Rows from block 3, named by matrix and row number. Each number is 500 + 25 x the weight over its row's rms, rounded and kept within 0 to 999. All counts start at 0. Numbers have three digits each. After the name is the row's rms in percent of the matrix's.
# pw2: token mixer project (model.blocks.3.mixer.pw2.weight, 128x256), inputs 0-127
pw2.12 123:519517492503501547501450448496498505567499498527557485519466502487495557523527522499461502498497456536500478512523492467503488536496503501499508503588502519465501541502461457547522499519498500497508510467512488521542499497497486501499470496472482495498495413521490502544501541491451526500519500512550485511499493493500496489430521530500444496501504514501516495508496530517500501501497
pw2.13 124:489484483502498534495500469470506520522470500490527476483478491510511497507495515524557496504496493502501508494546495473501517495501510505497499506426491523493512459507503518519508489491500497509501464536491503477479503489533452485502540503417488503539498462484497505509491474495434473500589506512501487510502494498489509514438513460496506503497492554499503503510500420514448481501514
pw2.14 141:508525500499500519501514498498500495536544502490427499500497500530505503492571526468476500501500465496499502509420500511501502519500503501500495499490498509521493417508535509494496474490501508503502496474503486505506506507512510492500481574497500507504485512495497501431501488497426515496505497498474493497501496499499497492505500509503560496500495420500500501470503417492519508500498
pw2.15 021:495452530499457513498498441503513474503524487458492524498502516495524461552497471506492562488490494439506452487520492560511522472492518493518509501509495517529500525504513523514495527492507506511487528522502477495532492514477445499511558476554500535517549528492474504463490457507504511526534536501522539480502486482515531468525463503481498518490527528500454494482504500488490510505525
pw2.16 036:500566469499493513498436492518502491471500501465522492479427493523475533495537530489464518509499583463495491502534511475512530435494486494495508498471488509514473527480524470519511472538505495489492510541488480508444502501487504496508556548503474478506543512524488497497492511499540533497436494498506485513497497510491513482529470493506519496502509466498518498493490495481531498500515
pw2.17 043:538504538481543499504502535528514483482532491525496499476507501466506546507512519589474507502494487510501516504504512501503503474499483499512530484518507504485524536435570513493496543541507489501483466510489474561518488477585502501501463497485475553528500518499498502478500463502477519497455535489517504500503484479510505469493466459503412501490491483491514505492515519462519525498506
pw2.18 115:509509505496492511498655452486498511567453506469510504499454496558504485477505495487549499502500504480499507489468496553500534551501489498500501500426496496483495496499505503581476463529500494500498496520501523497480491498509517502500507548497514509483451510504505499499498493507475433496531501498509490505496504502478499505530476504498454501501506427497483501516502448511507495499507
pw2.19 131:483530505490479441490522501530499497486545497476535503487494495518506473577573494465505506495499544465500488497520484505498526533505501502497498496482503497485517423498474523572478481528498489501492490510513482483481488510514455485497504556466488481491514553504473500598500504495476486500479535515471480508510495497510493503538434493495530522501506478501508500534502521499504488499501
pw2.20 112:499475501508505501496497466515505520507438504474507489511515497484490489516500478459451506501505524518499459474536517473497482509502499499504498495499499505491491510514527529559509459601494504498502495502480568522514512515516489498498489472535490523511527534488500502528507451500526563495473490502509483494496492527497494499478479549507468503499493485501493489559500519496498524501502
pw2.21 131:495513506501509508502537472484502534473455497475538509494503501527507531485474497499559499504498489462500475506492489544501482478501501499503496496423499501524494522486527519615500496557499495496502515441503596488487491489458555497505527464541496493522482504493501502486491508508492510498486493501556505505500493498490503514607465518503455501500500460498521511497493507522494507502502
pw2.22 114:504594505504498502499527433511501503469496505485495487474531501534500475498458493521540505503498499492499476488533513473494501473500510500500511498503494469536494577519539480510484515460502498498497509463500590561463519502469452542497495480579507486507506498480499501455506498507554419501551516494438499494503496495512508500525505523520420516499507546500487500533509516495484488499496
pw2.23 054:496553496496505491492516521488500505503536489546552461480557503547502506527517571444530505499496540491498503506472501508495532521498497508500518501557497503523506463491513487480502476522512500511499490490476441506466501519502453499494481555481515516517573509511516495524502471505492534499526504507487483494493486509481496486502473510491461506503509529495503498484495503492552435497494
pw2.24 058:508497495501490500499558461523496525512543507519505464489460498502502514499517519469472513502499557586499523513471482476497505423504509500501499497554495497479519468509562505483486551495512510509497489505479527538554521514495529474512493541542494467474543502515471502437484532504473450495500484492478515499489506491497510485478547513487407506495498541493543498511491485500472537497522
pw2.25 061:508526510491506478499457506481499470555487506499441496498486498431505459458480465539467485511501448482500521508492513535493456491497501490501508502488500489459520511516480496477511520494491513496505506468495455525521530492486575490502458464489515482504544499502498497458499502501524537499521459496486472497481503516487505488490558469491527501498509429502518497475494499516443511501511
pw2.26 036:497498510507518517493468490486494454483607507422513454519465505492494488501505492484459470483504568532498498521513492462503579504499477511494519502444505477526475523539490492520511504527515490511506547503483515526472487507443511525505509516503490472485546495539512494500494510486490495498501415477540471510502510511503504512522518507477487512491474496504513502496526472458488481498515
pw2.27 123:504513515508479444493412502481498507511496493538568461524538497463494520439515499531495498498499460530500492492458498450504533538502500501501505503441501519537484491495497479510510501511502487502502507510498491512511494499489601494495559463473489545521533510505493501427503523519451517501547522503475509505502500498500493503473533474500567501501502519501524497487494481519495506499495
pw2.28 100:511542523513494524491501496471501469429458494506459483458484506480491544491513523523539498506500516501506503490484497538496426484502509494503501499487499521448508538525474479476497536493498485498504461465513496463480525501480484519498478542494487490460499537520514499479498509518490488505594483499531506521504512499525500492504475519481451507503517534499469505514492502492527470496494
pw2.29 026:496479475487512461486522461518491540433507511547475501477523514461503553537474457530532493502508507496495504499507503480512537503508528489502472499475499477487504500496495534506536484506499523480506514470555444562528480517492497504497506504489560468474522534484526503511493531494486515493479449468545475496487504538523491509474541504509525518510456481498491494511505481514463447494504
pw2.30 114:505488510494521511494507432500500531468527496507509549535550503503498467522472502554533499492500525533498543521524497528506524505502519495503501503494496504527499474505487513571516547532505504496507485494502491504489509504499453506500448491503489484506552575516494501488496526487531576504486504499447509510498513500492498488574506514503483497499495546496501505437494530478485517500511
pw2.31 120:516438518491503539501465442444497495553520500455470557487467495462497478509458506481464494489502432515500529494518530518496481480499482503500494506490500504455484534487524496526500515504502507504507523519519579471529473506481443508493491405453525524482439535489491494462503499499482469497501507497533491485492507508493503502461465464498487498498487498501503495459486533456505528498504
pw2.32 077:504490487501502479510552495533496509441485509510478534490424497508490524461454467521511493501499528514501516510467478496497453456503504496495498497500500483501480458526466494473468499467505494482502516515507435517557502491547526520499463547442523511517461511509476501470510496509498529505455490489440523493500496493480492512583505519516496513500517510503485495472496510480469569493492
pw2.33 131:487572484499498542500574476504499519472484501484530511513537498524489516536484489502518499498497485532499492504585509518504502524499504502499497496533498508445496452503476525500511499491504501502497509448493554471516498503545551490496477531471519501496532533494495501524503479496580485499458482493510512504502501501484499507504499485502495486501498545499503494527501570501496491498500
pw2.34 110:526601491491496471497529427481501508483441498481542499517509500469505534528502466498495501503503519472500497496534496527495495499501493500498494497487492486451504563476530497453502496551504496506501539573496488516507485499484532503501482437494500528538562469505505501571499533497492600502506490496544495498498497500497503513500491491496505510498510490497495497472506497527510466499495
pw2.35 121:508438501498496495497497511459501520570438497536530518492547499518503556529510487487496507508500475501501508508477494533501449479496502504499501513493508546505518528501496492541491527494500500496498533552498561481522501501531493472506531442528521514503581498504481500566495464488483497499523482503457516495507505483494507497442559481497462502499499498498496506474487484476515491502503
pw2.36 095:481547506510505471513449512481498483520486496531507506453468498568500549501453460451554505501503437505502518507552500557505506490504524512498498494454499498473500464504492499510493514539502499492494499499522421511514510494530517498500507495501504514545447532505513499504505471497422472505485473496531461519487495502498502497539464477492503489504484480501513494533499458461544519500495
pw2.37 094:473480520494494528505465570500496505545485503473466467542494506565503532513464498495560499490500532518503511492488499486499562486501483491488509503474506511524494516501499469484503514509508502492493517510521469458558477511464493515504496476498493522468453527498508497476497558491538469509507517499552473494491517512506504500532490503483528497501489462501501506492483520536495547501496
pw2.38 098:502532490503499531490512457479501515493513504544517482461567502553507499529433506485462500502499480493499510505526487530496515497498476492500514499504501495527505532514538466486483523527500499495501542504486452521486509496453503487503518473455504539515488531505500499496489552514541450508542488496486523500500506507498506480571519548491465509507497516498466499470508510522489473501507
pw2.39 101:524469484507522515507508438490507493513485507511484482497481517533503454514487531439506510504498536553498484499474505500505495538500519501503491492518498489534515494497475537532507517427502500492502475537508503523488514492470437480502511512456517490526496547473492508512499491512444524498539493515456499496507507502506501496467521515504509502497495443501480493570499456505429472501498
pw2.40 110:495534485500510481492517530507500563577530504511438477522506508420495508479468468471478498506499435432503523482467490422493509485497495501501501485544489503460507499501543489508493490473496505498503460488516506488498548519467491488498446460498524507482506492523488500529498494488479527501482519510520532504509490498515495499447495489512525496503489509499491507531513502482505500497508
pw2.41 100:495510489503477536487541526501493496421544499510552473506554502529510488508477494550479503481499509536497449497490501437496517468498517505502507500484507502483485544476454458524503454543509498489505501534504500528478508513507558478489536504494505485493539481531514499554512524496541513500495525499548536493489488509493492505455519469493562510501506477503509494502488478491475505496510
pw2.42 138:493524490499506533499480470502498544526552495495436510484502512490500464523574515513503502500499447456499563490568499564499503538498504504497507497445497519472512501513498512510480473467499504504501518515499535525487509504506527495504527525453490489504514567498499503450495510490446510494525509491544494508507495486485500491554494517497460507500500471498470501434507518490459477498493
pw2.43 124:500457480511501501501500523497503479528525504467564516516501508489504503471445492491448494507500487580500489497467509491498469451502499501498497497523497493521511468494529506536501496506494511499498489480487507457501504499487456515495491402478518538511546453485508499460503476506520528504482496503506491492500495501512496512474524487503445503499483487501511496431498529500505470498496
pw2.44 031:506461497501466519511453510464507511453555485527478531522501524502494546527470518465478510513501528480497492514467501504495589501508507507499495503480506497498521497490497471499516480493484509521508552518521517531511485485466538525499523517481455491512569518543496503500494503477489494501505499499537521488481496462507505509502500533510484507498510495497467492481519513517507536501479
pw2.45 117:479503508502503490503526515500495477485484499527493500497494500503500507459481501518473508504501559545499520496502507522499535505496495507501502499472501529545471438493519532559504506479501490500496484531498555504467498505475477483496463469528495484521554475500512495550509539505474507503439491494496515489507504500495490498514464495494552496501495471504507498430509510513468493498491
pw2.46 079:498404488506524470491482519497497492485524490505502539481491508495518486571526467502429497491499457540500520492447501458503580509501493502496496497516501459482502437481498537524507541453510506495501507516515488528461488506515574476500453445514448483486472478503499501515503498483524562490503472512530531503508507496520496509541549478492489510503500529500499492522494491548518459498497
pw2.47 023:501532514497505516485510498502508509481530500458516520483494494525500466504555514553495523497503488489504498492462506490512451498489505492499510507521493533520494462470482501483519503554502491483484481508497558487482520504525468503504478483481501493522476535509482493498497468486457499489498529514463572503512483501507506478494495506498480528498499512507551507415496465544547529505485
pw2.48 113:459486492509469520499601454505501556432467501440515494538466488461497488510489468577550509503496519511501528485464504440500504514500495491498501498537503546512507520471541530449474501504502503501503512527512520495441485481521468518497520502500507485507505459486493503502508511497503544514429540482477529492502500504512490502525460504512557495504492474505510492487505478462540492498497
pw2.49 151:511486504503502515501551472507499495429480499478520481509419502513496548527515479485468503499501510541500489506528497496501513538498502501496497501484503504492502502503504485503505478447498501500501506460498595486521504509533529496498506475506517491513391442514486500523504507502507593496524497504516511498496499510495492494544513513495487495501500529501512501489491535505489494500498
pw2.50 018:471523483503494470503537448474489508558541504549516519486455500494512519485514474540499518500503493512508490488470487489518508482489510516499519516507517515424517543528538494507515459496496488508502496494512507458576494480494522513506490503526492521519496518561508500512492557507524463512481561510482501514509512496509512526543470477504536497500476518508496483447480445512496522510494
pw2.51 137:533517508501507487502481540490503501515461496497513506510501503570504520517529484500450513509502504463499535500489504513499548500501504509505502502568500521474498439495487519489500546499498506498499482499508412515490504500505515486501427611533488495480455563509489499539496464496472554497492514500515496502492496505503503514514496480496492502497490551498539499410510515489530537501500
pw2.52 093:506529497504498531499541521480504548500539481545529525452541492544496549521528461511564493501498509568499537503466498490488514495498471498505502506536512492437527529500521469489482486459504510509501503525505466521552504505494542493496506437511449518506451466514517499519501495505533527505509520481552497499496492500515496495477515452497539488500488457498488498477501486451438471500502
pw2.53 109:510446488491501465505440508500500463504509503524497448509514508512500501480504521448455503499503501516500497491501496520496475471504537499499494493540494486591528479498477469463512525563507501489500497530480535479476516487494455558507522484479525494483438535482491507483493502504535554498503514506411493496501513494507506497565494489508445492499504476497505500452512459470475503502496
pw2.54 074:490559496512521488500563492503503521466481489490515448514436507544504517517522499500525511494502576513497531504522517571503457526498508505502508496557500538504500518468510527468499538478511507508505495456508507471548504520480451515499441552419500485476460495495512499492498474491504431501455495491518470494503481504495504482489467482501535502503509485501480497472492458546500487499492
pw2.55 093:508494495495474532498495491507495491471486503536477515478569485468502491532502552444531510494504513497497583502487503545507493456503508506505489497501496489534508521520467503451486539560514497498514531495506510461519514509491498494505461498464486496518517512488503505489504527506479533485502462504549490500504503512500498488508489457497526506501504457500496494551506491522547457501499
pw2.56 113:510520519491505479497523536479503513537516498456477541480505510521501475536527485536503500499495482508497510495525511636493545455502520508503504504524497519489498471500513484532511514550504503501493476551495479507540497508489515535505528589519517496529459529496477502514497497495485471496490497504508522525498507484500507518523521495501521521501515480499502491526496515484463523502503
pw2.57 103:510467503508517494507529515467503470466493502499494458487512497465497489490509529523608518504501470457499485498499491547497505465497507501498486498468494517484514509535493526499493545495504490488495482464511495498525511515457487478515495473463483505499477536511500508511485500500471515496582494504499457502494491503511515486463566518492498518495501510493497513487493499523479492508513
pw2.58 119:464466495500512515508495445485499516517464496497486446456495499577502492440523509521526503506498514505502513505502503485497545545505504493496488488557498482534477471498557493457498430512494499501499501505502526511492508493507515514504486490492486520508490540506527500555490556504542483499510510500496500502497495501494503506532535478497426488503488509498529509497516471534507488500509
pw2.59 109:515485474500493545492506470498499474562528498525480478518482504494506508527510501487554506496502517524502535504507493485505577514500499509495497511482492508530493441518471496496524586524503491492499519549478462474543524500554510526506526512488459520525529482488506502526499489502561514501565525493456518502499501497511498494512459486486522502497503542499504510497516507536501459501507
pw2.60 116:502488493508503471500483533480498512496485493448526486492452496580495489527547507476511510497502577519500491503541496495501546514499486502498487498513500471521495611492518502574458540528501493494498506539501479471474494487490494496506520475496487454509493527507491504510500466488547541508398501492467522493503505494505504497503559493499479491502512463501506512479491488497470511502503
pw2.61 117:486469475510498496498493504480501527505466500497535499523526496537499522486471509410542508501497469446500524500487489530497496501502521501501504504538500509541505516516472523510481509485506493501500475500490476525520490503448477487497511513519491500420529538534497495527502508494529482500543473498498488492504505497502496495567488481485519487503497488501498497467489498470510448498491
pw2.62 092:499560494501494505487537539484499529469543492551487490459531494495499519508524469469534497502499477516499478493479500530500433521499497502505492490503513538474512564484442521458508485526498514494509504464514563522516505508512487489501400457467488476478451485487504503535497471503550528499509503482503525506506492506483501501431531508493516511497498507499470501483506487507523489501493
pw2.63 074:506480484498517425508474515454501517556577495513493487491485497495501516541428549526470492496500600498498505529457503527515539490501481519504498492498499536535490448483464493521517500517494499502488524557511472517501518495466477494499544492564490463554515545509509498561509490497570494493522535507454504507494495522499491515489527475493544487504485520503513501477508471532500491497497
pw2.64 106:537481502511490470494466536489496515493459494485507519506496514538500537480473538546457503500502405545498460488585507489509507515502514496489509500441504503506497527486462459441509487499507492493503550522497488518473485509485515530495576484481496524477519538506497501524505488499521500495538498483480527504498498492495498476517495473499526493503514529502483499418499471479489534500510
pw2.65 025:493487478519523528493503519504502508490502494498502495511520520539485477513502453519465510500496523517498456513476492482474482488501482499501520502470509460531517508442492448508504517485490520491493505507500534524550530510511527419495462490446514518488498473496505498476509532530493492485505525524412499501487491493511487461499519485517493503502514513498427521510512486498480528497507
pw2.66 035:493590513481509472524470508455504528546457488527548500528482498534497498456492510491526536500492449483501498516492482468506499451502477502476471479527511424522468506499450560479509471491482501478502537498484494499451506490505493495507493506468454510480474492502478506510494502503495491504438512474497524502498503463483510505496474550504491516500506492498533496498491491510483513497499
pw2.67 115:518537517493485502503572453499502491490546503461532538489513509409506493484564490498540510494502550499499527505485497544506510519502496502501503507524501494593489519490465498524496509482508505504500476409501535487512481503492462512499498411537496531461535493504503499505501518502501552503542505497510505486507487494499497502576464526491404491503509546500494502527480480494503462500507
pw2.68 124:490479533495501498503503488507502516514472497515535489507488499446498525419521496478515498502501555513498471510508509488503528509502493501500502501488497550492496511491532480455471525585497499498499501524506541487479488504486514524498515500554504519537498492502513496485502465505451481494461503499555472498501503502496493483504504517501477501500502545498503509414503517461469571500500
pw2.69 115:474473509503501515508505493495498523484506497469565493542537511495500431472550475492493502497499456465501500507500508504500510504501504495503505502571502454527502559506517515527487487507496487493506486471511556493497506497544495476496471485461517535492570459513510498560502460499538474511549507498480503499494495485487500504528488464517507489498504502502510494491507491523444514500506
pw2.70 119:499470517506529508510548543477501489519507498526476532498541493552493560550461521508474493500498466502500460510539513560502509513501497502500507502503496552498501439499550524514519461458503512498499522506498560495522520501528477520497461457493537498512535529494513500519505474497488592502513536498428473492499499497504503501447495483513541491502499479502473497574498477542510459501501
pw2.71 112:497455512507495542513459496506503484519575498479479486501484501532497488485498507534489503505502498502503505497553487484505511526500502498501510501486498532507478520490490490605523497531499496498500515508506495457502481487540481522503482532543521510498474491493494502507490492504582549502592500507509500505495504501503507499455535491494485497499491513498506498548499526494502512504511
pw2.72 122:501532514498490469493508436485504506465496500495470500534424503464495488456551523469491501486499516515500489498479497536500468561497489510502501499460507510490508436492524463531527447512500505501505511503518478509491510512496551516498560560440497495507471458507487501519498473499435490503521485501460493497509499498500505496541452496494417516500502503499485501551492532480487491500499
pw2.73 089:500495499488488525501498556466498500536569487482474523505554497441498531494472547466491497502501539504503510497531512539495533422496495496497501502489491491525494513491493484549525549444504485505498497492520560527490487505501484481502404453480518496482488511521493499472499507488564488503527490484480521499510505495501511501487535525499509501504493463498482506448492499522567473501519
pw2.74 116:500456496494504534499470439490499503486514495508444519516474506538502507538486536497535521497499491514500496505440491482500490530500498498501503497459501522537502490506478485499516510516505493495500508466499518505506491499448549497502516514479517511485381459508497501421498524506414427502506506497515520498502504499501499486466497479492578495501490466499484503472500473511557458500504
pw2.75 118:493486506504507475497449527502505501513443494453512466490464496484505517475536490539502500504495467488499466497466504519496512512502479503497508495472509481517510488477506502534506513439488493503492459554482511538465500501464548480492518484557498500482458515502505497450509473489491501506484557510522496491500482514513496501507473483499523500503522457504500501545501516464514516499497
pw2.76 111:494511488505464493507526511496498478443461497500541496544541499473492493471550487428469508502504519466500580491486500493509475498498506502498494504500500515487519460493505516462491525501497504497503512479505544521514522492513539513509531442484475525504573450502490500508497542501505410497476513503518478517495496503496506502475524537502500502499509508498486501597515535497504508502497
pw2.77 104:484558522497508415496525559533499518493458496493448505505509487564502497507513492555504504490499485547498529499488504538493485546500486488501484504555505512490506459512489466494476525455496508504501500452485497531485506498548515512500550427433485516488481517500501501467497475505493464503532511506482517509492500499510502494508504497504512495499475558498506491484521459501467536498515
pw2.78 024:486507470487463490511498497498509539484435505479487481508532494486497499532540485594465496511500482492507489463472500488494479535503487499501507510495482475476448513516452546508504485563482507516480506561504498538475529482511514497500474516449529520539498535478518494526512463493526507511518487504509480505510519518499498512491453505502520512490512523501505503532517494498561523498494
pw2.79 048:499518474501500519491540504518510478504556511514530450485489505538512490492520502543527529493495518505503495511510493449492488460504509500481507496478509521516529526504494506465539454499488503490514460472537505466452522507530502513494496497440521487488465504537517494460503505486495458500469509512496548516481513506481475497497588482517484494501513521503532498538484486507509494502517
pw2.80 121:492492506507500480506485479503496514395487500470458530492425493451503473489509513454491499503497496542501528496491502519505479528505492505499504504574498527519483510524470537418481489507502494503502489486506539482435504515438585521504511473508509480512521481491520497470492497503517469499523475511515475506497491499496499500454496509496504500500498573496514505430489504511474469501499
pw2.81 112:526490484506500472495467504509500540464506496514520498485493495496492452527541528558428500490499461518498476481542513499496482520508495503499503501510508483517487474498494492410491384478498504494502521520515594490528494506508521513490511479516509506526500522478505499461511465508525503499450486501442459504510508511508490516503525520505462495500496521503500495518496541533493535500502
pw2.82 020:501508509506524465484540503477500509481471461521480541499433514528490588531478523492558498505511538497496499492502527443485556489490517510510490498496497536482489507483457435507488550496508495519476462495482484452480468517538491470508502555509515527490495493481494491457498505485474501508502459480460500482501527496514496475522457560510481490498520485497522502485508514462487507494499
pw2.83 108:519518497488499544497489453508501485498523503509543490536468503487486503504469581458481499502501504519500454507480491541494421502501515498500498507456507485494503481473492490579501565502499503499502501411514482496472515500472539506499480488548504494512490505478513503510503495505486582507487505497531528502504510505504497520534529527500454503501492520500467494453486503525526461501497
pw2.84 123:517550521506509518504406517508497516536548499540568507489500494436498555441465491471528499511499512497500508506505494541496489524500500507499506499558505512478490468503495505459494516477494512503503471517496468474534499490468486505493471413453480523509481535519512499406500509504479511502512509503464475495494510501520497488491503507503524489502509488501522502519508487479469517500504
pw2.85 109:465455470500485549497514391521499521430509498487510501503485508499488511549574465483452500502498519488498514498555504500495477527503504502507500494536500511478510456489456512545510551522499508496504501548494529538492503505474512499492400582513516517497512494493477504552503498500548535498529495499477501505496492494509495493458494502505513503499512459501491500470505523499543464495507
pw2.86 020:477497531502537506497485515479496522483542521507502466496504482447506467463519506468530504498503452528501527507559505524497536476494485491492491497501524493509491516516466500537512498513490506489504513462521488496514511503500552485505487476479570509482441463506498498520500518508456522500478516505533497536505517489500494521513519561507519518497469494493454499558515463490496474501514
pw2.87 118:481490488506501548496438535469503464517536501523554510515475495569503553556556510508589500507503454514501443511485504517497507502501502503502501503497502529498506437485487500485508470512496503503499490523497501521474486490554502504503474522526526504487458425506502498530490484500491539498496511519499510491497502508504505496496510525494476508499515576499488506534482502535521529503505
pw2.88 123:498465501496508524501584477505495519428514503513497491481524494525499578513503477464547496495503500469502491490495486500494527478502495494499512495459498515452509486475510496458493540546504501500502467497512515490496506494523484496495510447549501526491430522502496497556499505501482526505548520500530484505504508505497501480528497518491531508503496408501486498528511519502520504499503
pw2.89 088:506544478513514500499486478509498524533511508512509524444507492493516451524510497487465504503502467486499464494464502551500538495501495502493504512475509474543498495483515538517514492514510502493497462482488531535475511514509509499499443507508484468530434449497465509483500507500518413489441471510545502493516505481509504495487488512495512504499518490496500506433476506495440552500492
pw2.90 041:531471474499518526501521492482505503548479507529519446464548501420497553519489515499466492497503469482495509509475512451496555477501489505488466510510498521501511412499505509456521503511504490503495506500495471464529509513500521482509531545500513504532586453504520502500494517499435534510486481515501479504485518498502515502494556565510542504495474467501481513487495528504490460507513
pw2.91 123:493509512494491496495503486481499521531488500509486509489496501495495488493570494514462509498499524473499535507490489505503504520500515502503511503519498484506498458508469490454514495422501492494509519487508474510495508500474466486501494467497494507468525540509487503545498480484523512499494498494464480498501492499508499498543463514505528512500497418499507491482496547507485489500495
pw2.92 022:514522519491488445517466509487490488485495505506494486542525526530516489407479449492519515513490530520500505493506502487508570519497523510481537497498505459503501473430463525505508470474505525504505521495433506491491462514577486527502502494501532543557484547482517505528502512472532493485532538494510485508516501501472502504501477434527489512494489505516508489464505492505523492498535
pw2.93 062:514575496519510443506544542517488494512515490508527502529476496560502502521493471495552503497496476490498467514499508491505521439503521496505496494500497543489519502477530484519463485497514521503501522498497489573460481488500535470500541549509471467440469568509512504488505462516461515504515516513487551498501518488515495482470469486505485500506463479505535500499517479493478491500519
pw2.94 085:505542522479488499498502452520504474537539498461570508487417493501498542482447539510536513497499468482502501494474506503493515527496521499506493502511499536540514475507556457543490545552499489499495482550495511499481499498482478501510510485602479466469469476472487502560489546504475519500511469518486525498496506501531511501545491468503512507496512438500502507537500496485512530502509
pw2.95 127:509419499521495520505478500454501481515544498455593483520481497516500504513561516433508506501498514499499501498493502488497537507499505501504505490507500547498488480505531515559514516519503498505500490535499477533530491490523452515500523524477465488480555475484489498480508513500478481500494496495516531513508491493505499498449475483493493496502493559501505504506519513512514494500497
pw2.96 029:583532508520483511497479514493501491420454484486469465490570488531489515469483518491465468489498500568502514507517512460503478520492520491484476511492496478468506492470502483514532466496500509490485441553486516497515475497503505555501482512555487531495518485476513497477499531452488500502510514489484526501485485473489493526545488523492478505498515505498535494510520491495534497509500
pw2.97 114:489470517508480459492519501508499471476484501513556504527540495531512515474489512485476490498502506536499472498534494542498498561499489508497498508504497523471501419520548463550487497459499506495495455498505526509476513509521495486501485554472482505524450476507506503531501531503498585500533523499445545502502505494499494482558468455506428519500505507499516505428506463525522545499493
pw2.98 125:507515489496496504494475535498500497423461496517441468561478493568492439498533471488556497498499506432502510513541504480497466457502500507498498501531504482491499495510478473492501520479499498496495497517502559510466503511520444506501465522476482485547445521511480500444496497493535488497504520503546495497516503485482504492526513495492572514499509490496502504405512550472586479500505
pw2.99 119:511505495503505546495509551527498552523528495531570479505515502470511391476523482498476504505507533502501480509509490513505566497502514501502485505505500539533503456511462524541504549494501490507498510458501485514469506504551534511499532570483509520483486529517501502494496504497507462503479469495519510505500502489520498528480481530498500489498505509497525495574497498524504485500498
pw2.100 119:508548481503506485493489543492497507504483497515537500490481500622498523511478430462520485507502480468501566495470501505502529509500491505500506503478506492517489551499490532507501463477501497501500452492493524508492510494457450495499451493429493477515440472488500497441498521498570504506469522505478475495498492511494504505509496535485554505500491480500521499492496521542474518502501
pw2.101 123:502584514504497494502586528485501505492480497477474480531461500570500497493487503574555500500501486492500497504508497494498517486501500504501506505449497512511491512503513498524495550515497508503501483506502546498499498496518543502497507522494491503480388512476508499601504520504527482503494481492596488499503498496501502499491540506501471495501504487502500497443501474500491509499500
pw2.102 113:520442506500496475497403498520499469563481501481505507548472498553505486473546502547503497500503540495500503490500506499510493482502492499497496504506496454536509546501565503518518462537502511492508508571497488516466526488507508515506505513507545497537459455503499503526498462514499496496526503510551525488506501499497502497535541489495476507502502483498518508549486509535475519501504
pw2.103 109:488437515508494530499528487493501535475451499535498473515525491560500537478527507533508500501504477526499535504477499451509527422501505498496503489471501496548525522510527554487501509503503506504488505557486492466542524496438491487500471554483509511497509483521496506546492479499546503496526546474492516502493506492512504495440482564501501499501474572495542503460516518480495491498512
pw2.104 032:497501460467538516504449467510508520464484500539551519518484496526495456409532578419503498507501532508498490526494479500504530465504503501483482502499498505526478558482508505508497528520501497471502473539494466469499489518490511492498541514472568515540545516503509506469503464484482472499470478483458488497471516481515496527522461508484485474494481508498509519490482491467521498504533
pw2.105 066:504437493492485523503498512537499490511454490502509471505500492495503475493489488503504505497500512499496535526440509468502602488501488500493509515453480494548463482491518499491500536502503490504497476559489544551511517479533489489511426494535498488475531527495499510514486499500486488498480472492545501494475503488481508508498594507498486498495496446490521515434448517539473478506512
pw2.106 110:490541484508486488502491503517498545448447504490524473446518503507491511479501463481497501493496526477500493498470495499499436501498491499502508495466507547490499501500456510446527453447505499502506493573505478495518507511528525525495501590472438496481454485526478496556514515490513547505493492502522454497507502497513490507554499482487481496503522524505514495516498530475473472497492
pw2.107 117:508498506501491505502504536508496471517493501489534515511496497613497520516453498546511503501503477551499515503497498490504480530498496496497511498450494449491497475499536506531485506544499500505496509466489493506479485495494522515502498522484464511498524481522509499547497476488531536492548514494535509507503495494495501491555499527507516500499499490500495498504496462498492533501506
pw2.108 025:545462484499455483502533526475503497471454486513486467525473506471482473543539526520460470503499480461501463526481519492510538504496508505512493504486507504533500526482520451484531452525510497485494455480479449481515459501531471534495516506536539503516509501520486494543492467495476489506503513526519530502518481504501516502484417501495564498500474495491505492489491544535451442499504
pw2.109 110:485472510501486525506502496511502472565490501481508550519433496439501519517481436459541494502499521493500552511497500504504480560502515504500502503471503480474509479522450534504490567554490506500506469507497482498539519501530503503495478466497520500525487442491491502501504489499471543500527503499473463513513495515498497500505499496492549487503519482500511505538492476521432507501501
pw2.110 103:488536501495497500504546501485497499544499492479512488505548490493494401461441437484408491505500442528499478490464514533493473484498505504503502493608500482476512552482464521457485510502498504496503551482508513508423501496459502477493502496509505476481474443492518499510517513499505467504494499495551487486508502491516482514527555487501476503509494544505512488472519496470507539498483
pw2.111 112:539525498499487518507569506497505479519503509538441543509510508500496524527489494544450499503500521532502473511498490520495487499498491489503512501554493515506493474470490525439493475531502514497509519507496477499494503498491488465503516394493510540503487458496509499532496468498545499504508487480543523491501503492505499502520494509499529493499497482500491499518499551508443513500498
pw2.112 087:481487463506510515504500491497496514511436498504414508526511489474491495568512495592519508502497493467501499499469492528500476425502506495501496498518499489468505497525513483402510479551502504504507513433480495464500472477435516483493488440533488495466489500526483493479513506516513534507503476491545502508513503487503482514516486479503502499501521499506476496480499523507501483498481
pw2.113 024:462485478469476507491528537510499451515490497475486480431531501487510485475484547455461476487504524473496467492502485525500540563495468479487475514489495476497519561511458503473463503533506491507519524485487544549512490516498537533503441500500523482539532541520502498499494489489511476504485492535458511496474504508501518517486500526522508495504482493494482500544477506529518494502503
pw2.114 123:503480498500497517494536467507504502543505499501446501515571495530499535542461503492481498501501466516499536505485500515504521519500504502503489510359499478471501499506516517463506550494503503493504490441512438479564517508520497495506518545510519485514523528512501503542494522499549441503563498502495523497496507489509509497587496496497435500500497514498494502500495470503519464502504
pw2.115 091:494510481494507474494509506496497503548542496577548520488532507434495537458490478518448495498498508513500488522493503462506504468502491494497479500492500462472495554523554481504501534439503503493499514504497481469518518518495490490501489503486493542471491444491509502459497523506459454500501521503440432495491490496488497479469504567493483504498523483498498504475502496510486511498496
pw2.116 078:497548479481504521506449512496503510542572502497478464519462492446498500514540445524553485500496473490502514504432511507495545479503488503503503489470495465509505436494476499480501493485494492510500459519516461451491496492480497510510529467475489477468438444489503504599491511510503558497547478510457561506503513514495502508517493475506497510500494453498504506497509497529535470505517
pw2.117 029:483499494491532528488514462525508535495579501526526462529481483496486499535505514554526521498496574482494486504504499490511514496502504500511498511495497501546493509505506502484516495515496498484494508470471508479505503489472452468504497454442515481521471526463481506492498520508497483487493490496447495486488487489509507486492518515506467482500526487495486502481510493513447513504501